From a checkpoint of a small image classifier.
Model: 10.4M parameters, arch convnext, norm rmsnorm, activation relu, moe soft, num experts 32, patch size [2, 2], depths [3, 6, 6], widths [48, 96, 192].
Training: muon at rate 0.0063, 10400 steps, batches of 384, held-out accuracy 100%.
Data: trained on rendered made-up planets, 48750 training examples, 81.9 epochs.
Rows from block 9 of a small image classifier, named by matrix and row number. Rows with one number within an expert belong to one neuron, the router's apart. Each number is 128 + 32 x the weight over its row's rms, rounded and kept within 0 to 255. All counts start at 0. Numbers have three digits each.
Before each expert's rows are labels from the 100 images, of 14848, where the router gives the expert most weight on average: "responds to" is what is common among them; "peak on" is the class under the peak. Only what is clearly more common there than usual is listed. The data: rendered made-up planets. In brackets: how many of the 100.
# router: slot weights (model.blocks.9.mlp.router.weight, 32x192, trained with AdamW), inputs 0-95
# up: expert up (model.blocks.9.mlp.up, 32x192x192), inputs 0-95
# down: expert down (model.blocks.9.mlp.down, 32x192x192, transposed), outputs 0-95

# expert 21
responds to: rings (89); full (65)
peak on: planet (95)
router.21:130112175176120191143118174119085115140126168109132139194127156161107183094113106112112115141102181081085121154135117128120113171129086170105114186092132107126088120159181156183122122125175177146137072110103100222133117086054125086127111135166149189165125181132110209157126157133142148120
up.0:130068143105111159123161167082110109182105075134124060134119135133177149120083149134159083208137113129083137123104156110133096149115181073108121136083103147133141128116172193127117088128205106093100097098087101057161152130125115100135131122064111071152154133144158175136166120082114139089
down.0:118156113106108039130086139173192156123126198121127102152120118109118121148091121134159127103121168110120097116131117126199076144104082033066154123097122141115101115136088110148098066139112142125059138087202171154190111156115114163137138157113085093172162084169127086120108168131069135082
up.1:064099151195198121165120122070150143149157075139130147140146163232117112084161098090049105161152170142139125125126133181186109180120152121158150106111121207085108110095132138084112139116214114096127177146104091068116142144159153086154131122163175088115117093120116121123166142146115141114
down.1:103117129136162148144163099085146113110084106131066075144183103163135096180146104121117155092135171104171167101139101147075120088152132149162163139167127163118123111170164106085155132190120190135154172093174197104069135083123115094127107054156125147141134162141176113104106115068109115181
up.2:167144152107182104164106094118151140138090127168162139118146075117134140126136153094157127088128149127149141087156082134110165108163120151155128081128111103119098154105105165169093113100127146168125094156144103123139164094127153108175142107128106103060083075145128107142114116097099161134
down.2:104154129141135098150076101109154162173154130140112110162126112084190139070118152094143109081173189137118186127188154146152155138120145132109068130122116106165046116114074121182056149166151127133159126138109173199155099108125125135143114121133135152106138150084124106079094126196131178100
up.3:199129090174167140106139091162151130129133180093122154154113138093086211119158147161127180073112137095171110164145121109130133107130145148160150124091058090105099132123142127160147205089175102164118252069161091108099086125132123167148144121123131130089037116094120112139133148136114155131
down.3:143203100146105169152109131106128140154186085152114118075152119055169088141109114166107183119113167109153148143148135106255141130140123115132140156142117093135189135114082158140113125110100124119170150121095131143125139156110119103113093171158123115085119135073124140151096104137114136069
up.4:055166200150127120144152089141137183115103059097131142177090111122160129125108130157120176171149099080153129121081127147136131148135083125121119132089122144059097145078056091100150103084114174165125116157181135139108120148128157099097098132138086186126093068125094096160091146115070128144
down.4:154158131148130081190127153132150188140098149135203168116178100064095132055139143075122142133197086083170178138187170171151125100101082115075109200156124128195137099103085135121090177119129052152123132113168132220169151130112173158110114163098046147102150139117139102140123132167150165114
up.5:133127142136142037092168158132075178104191163144143138140122138085086094115102110109144111111071157173158151183148152107083185136105165142119123165149135146128131065100108095077105110111147113098085159088139177079163140110130127163160077126115102097140148146135135158144078072093131154136
down.5:130068123136141144143178055103093141108117112129098133145167070102180109161124153114098107113077117152099090107206106101174140153114143202140115149145113140042047139195066107119187117111067129167119140160110102081100164145164100063128154095120140209036206168130108106156129122113116124169
up.6:089081184124117141154140137127107107102097120143184129096134148154151212111074137159189084194153111131115151103124091064138172141138162086129113145119108172146104074146146136136133061120143128087125088171105083068122108174135145171161090119153143116156084110135141135112105137115136119145
down.6:157141117140069077128102159172159171119107156129087128152143148154115101109121185132118128089114139115112145208116141161119144124104094065137116150142105094126136121113180147138080134129161079118077156132133086135151158200098113166169135189128196061147098128137136190062129102175114160108

# expert 19
responds to: gibbous (99)
peak on: planet (96)
router.19:065137145139157164092093179115148162122119110113066142135123116138144114116135139144079119155117149031122104104149154151166069162152118205143176164104083158139169135107109165112102092160182132148139148127067126182064120155118098104141133099156077088132108122114124123111125169150125147112
up.0:029128136194118069163096172104106151161187151037139166127126133151117165101110102136142074116107155124111158133106117077102105108128120141076061120139151132161085157137179100125094117135101174136148139097164168092095095185078117083120169123118131107207129185127115103155110087174143143126
down.0:102055075193193161131082108126068096110084180126095176191110103100098157105083042096141094132170124148147143069158112096096106152153124085119124097144102129100128103129099110103114112107128081138159141066185127122121117148139114134159169111128126158178126125106131167156144137141159174120
up.1:097138160089125109104105135085113109153131104121092097148145126159095131179119153165169067122150112220148135140097129140125141115111138136106114184153106093135172076165097179162122143053132117114170144191149156173143167111126136172127121120131172123130127153097179103088155077135069163095
down.1:099081110175132093159155156112127112091116130108095085109141170117133172103127129112104163172116110164126136077155078103202156147118139159148117128163174091153105134164226108134203071163092133097199087142047124149128159136114142143123041161143095129083173156166130175127139103199152088119
up.2:196132177155111180086077168108132154193116087146128147163164050194124186100125127119150117178152144010092106076158140135113106126107079150090097084100118114138091092178119174110095162140144135145140150150106107153118087130191136161128106112148122125131106108122173132161116145079152183088
down.2:166167068092164164127105129121095121136159189152135099126137195099097066142132162086100136089140181095079111117129104155076143136132062137096163084123151154174103083136083123151125135082138110111189155068140168133106064127116156121155107153131160147105191141123147116151113090110129114118
up.3:169149127106155149202195153164147145106103184126075143097125117083131131126084100117167126086138082116133083204135154119096104109105145083152110071085130124181077116175110133174124089129112132079131150165177120080139145092128137130136086152091146131157149155064155099111151127111118173105
down.3:111085150132136098130161140090111204108139113143189106166151105172119161137140169123113120093118094145108138097142119143118117138174155103161113111195108112100156136094168106113136140134088124109160152128106117027172117136110196062147083110125104171100096128105118121144159090150137137144
up.4:150135135177095071172090120162108181073152185149183117136153160120144113126139110196111128094136135117087091166152109123118157063064167190142119079190145100146166158126075118104109078179154119096128129069096160159119132159145185151151165163115131120111029114146129142130123141141153119129
down.4:188075128120090133087138131166169160143122085158070135157078134137088130093151076146182193148126100114107119127126089148102140174099085117138118145135099086126146174147231136100139140106129111099093128144151141147115174131101177116111105175124170134082104100141124172112106126132081155073
up.5:153158124120106116117090148082157123107190144133107148136150096081136196079127144090145186101123108154137083169117109152129083150104140125127116119106096097083140142124166143141174151097133105152120206158196108110129143171134117114129108101106068153109111130125156175093125126140124129159
down.5:105170169115077150152095130110184111127083067115153103066122110142165085116135180140137068121117169127060112151170091146128093085140107079142162145116155166099102126146178127124046098157084126159120184159162193122112131164162132136081118160135140142133148136152170167107086186117158121119
up.6:127111105117096151084138178096091101141112141135191238104095130138111103158105224175108107109089146155075074182072155107150118112140136143130157126214120176156131102057091120125086125139136164099117162150173097113079100121115209129129109096174122117154129173139103114159133123131145139091
down.6:105143159063118148164149104172168112086169157161157090146092128154101177108180084124157084091106099154134155142148082123138137155154101109135117189070102071053121118196113129103166064143113125158177133113222175105171164118143154141136134113124064117100134151161094159103152095136157144135

# expert 23
responds to: gibbous (100)
peak on: planet (55)
router.23:150164133096127164136041097167142114174197117100166119115127104155093063136102188147130141139129137093187087143140071090082145082191143181125163103133102169130125074127129148131097142146130132130100167099182073166155132134141040161127149133142107094122098094150095143106093137125089156161
up.0:153116150091118182090160102122127150128115133067067122101087164146106097116054198084155166127130123066124116114114111152096111100122109155147119155120124152108129109114151125157103176152164101098125156120106146081153217080182110101144101114134063125136097117118123189144168108074130151113
down.0:139127132141154129148151135067094070076081136160145106108104190063106118138153112149121175110122116120134177106082161116174146119127071134110136144137132154133162105111130085090165157144064147102154101112113093136131159169173130153156141101124177133083171137124137049163118131070227150147
up.1:165149149087149136080071125096139129153135149163159089151158078131158108085137128130147156121157100095089161151102103134108148140142080120072153105131118183128102193175132088122129184141170130110121125189066153114121172002135054170117139083101083102161151126091150123161114109130138103143
down.1:140130153099116196089092176125146076056150139136151144190089179216106093164114159084142110127171092140125067135169085117169173116161108066103124074123139150218176099168071064112115206131140164131065178104113152098135113154157088149069128132119148169186092103109158109150134146154099152105
up.2:140135155137071164108098106110111181066119123117027123123073140060095157150126101098138134117102146089162144060161140155166207114112120122112125144128205112139163103134201126119152111135097139109100131072115181103131121105193132096118157103127057110107128126139131168101127129123080153158
down.2:164139103117120147084157120153030116089133075123118125101198132157112159122115162112118123082089155130096118104079196162120193114092143197155133123106148102086130119109174066136175203104088157119199140213028152151134152092139162159147140089131106091132088132123064116174152121091175179104
up.3:100096095083166117136079075090139080141109149087161063139088130163146189114166084103082087145116148101103132139194183188186131184149118173192122128124109172089118131126075113121162133130134098113117100205176080109129109122167113076121143127175108077160142087150117093086088122145129149144
down.3:135134072097114120130097159093106118127079116089124179099159111108141086102073163104151128117167129045065104138135156241215141096128103129117137126097139144180109125161077089092068095125137071156122105127148122086091094127205120129114100151163165108144101132116113081109104124120094144117
up.4:167132130127074134177153126124079117099116094174119160124109161150122124182101135140146178150142097155130110160119101196106208126109091137068101146116124136122134157124153146112143108183118115140167097131094131092156130119185204095150114148119102091169148104177138098115126100174111116163
down.4:130135126139094144154110088118127091109133124187115143182116163126079132179142138107095139170148088098184157101198146139149103140129114138185198135108170165147096095074100117192145139169134153120091180189103065146094136147164067076158213121145146127088138147109134212123117093137157124191
up.5:137155211125114111180106114180122161122078139148108073135097086017123119147092079111126140097134125135115096144140054106081111072075115102097123144134140061129181102150087068156131160130147115149123143091121141095113101132182105130155122135175109196153109106124145112137124157112155132094
down.5:120129130144141115130131153182170172098130127169071088096072119105092128166055149129178114116106143108103117132172140100104169100105115149184162165105108139116149160157091143094126115110064142117106126142102109139181145129126132151093143122158185172120118141046118115150131128180107141127
up.6:122161153132096093137118145173141152133097167153073146106091153139123116121118157152126090096122198090154162174136091124096153066181137131146118158136169145155178104133143139119077129146126116146162151122164139122117131111118095113134122124091140125189148189151106168072137150131098126147
down.6:106032137135153118127206070109074109180100098109106113112151128114173173083110088109094119147108077092178066126145143088157154112106144115133146091147192123138090128147127092140150077193144102140153128139120169133121124122146101122137097119087154124130181140103140132098139143077127127145

# expert 11
responds to: gibbous (100)
peak on: planet (87)
router.11:125099143058182222050092119087133104091129071146095148129125079134108127147109168066123164190128102084111159167151152133128123146183172089124130167091157082127123148124132126146169154080099172120083090128142045095135141092078109134110071175129123157134175071099113144137162152136132119128
up.0:153119099139124153111131114143142174176143113067122111107117139165094151134135147095102110179119152114151102131117126166058179149080123205114129108136088056117120095112119151084116090072166147119134164159170090122140200142117132119169085158126146085082127167124194141109116102094117110165
down.0:080094088147152139152071103140080144148135137135198117148098095131139123106133147155123065126132160199123166092158134135150146134099129159163084143107094121130102104127116116080061207112087073138166079056085213167206063082143112159168151108070106125132161108145145089168145114126157106175
up.1:140125052099101113132157136100125129102135101074133092079114132112055104140147146070099110185149105101110125166185152135127072111179111097124120186150122099054137111155030150147123133082126107112136162109157100175120132138147080074122139155124083157126074089126157135097180147102146123114
down.1:161130063102044125093129132179106154155149123160101162142066069180121097096129084074103080134105155114085152167137121135099167142134116109091163098136080153109158118103172143138097150163157122119142102133073184082134071133086168117137133144152108144136121082121149118092160117190149094125
up.2:187124094155174110211139058146136148140077136119166127135103168142129112133202137181127053123115063135133118137093131077107160166107076121133113132167212166124119160134129150137171210101091110070133104089175125114131149092170141124137170143104144143157076162119131103159117125106083131199
down.2:184158146160144095158111159138156219150172124177130119147084120148128142128096151104110093091108162165104131151155143105075135154153097122171113160145111108117193126131153149149109103135141104174120129152172135165119124157167179081137139120149138144131119147150136153103187140132098141136
up.3:104122085103163180116145122164143133125151166141079151100137045115143104167130134170087096104121086164075132116176151132088090106135125113127144090135159092100148155124124135116183147089169124101126076127165128130105082148180096120146144103129144110118206139111143164152137179115182129140
down.3:093114140151124170083097201179135141138126155078117134169125146156116180173062161136131125129133113136083105146173116158106146156099076045132151137062139192096139096101120121113108067139112109110104067094098105177159127120063144114128089171122066128122130091160112212178123125159116140068
up.4:138093146161083157182097162144141124123134060103165163198165093110151121146082154133143107140140150144151136107159122127060138126129089102136152085166182190147123124085154094137108112100160132128133116126174103143147157219116182115123109101174159117120130107100141051111143097097172123135
down.4:168105192156056106177107104133142156078096148176108124110140145108174100117171141161123103079171100137151086120083129133132143098140147197106128122101118062059130101107124153083071137186125098102077131127133146173121164148112174156104142182072148096121132139125123131131127173148162150128
up.5:117074108078066059151102090128148132096087099091146156147137144179126103149075113137116105151134092103106158194134119110090161091137090119115094153174100137124095149127138142169103106129120099126122085137135054130120117139158153139100131146131158172128017150106135133167204150130132148073
down.5:125081122100105082173129171066213177154156100095077075127114125157126236152104108131136108086160152126093135201185164098087117158153125156125120111160131143144138097125162113108151145145140080127145101174153135124153113062082116095103115090195180141094153091169169098142126109129115135136
up.6:162137127097173079072122085152114100130137127178173170078073100072176126191139102120197146171131143119163067145171164064116130089102110141159143132152169113104102067164094096128089143127091093143161180148162138142088140168145109125103116132139087154132116165155097195182104161082144130192
down.6:100148172140085133049150174151186166132114116152066158187132118105149208172131175136155126131094128099079147128197092120111160126149138170101129183140163079096142125094165155153077165096149086089143132131130130175159136112137160177131116164107147096099198143166160082109097101092142150093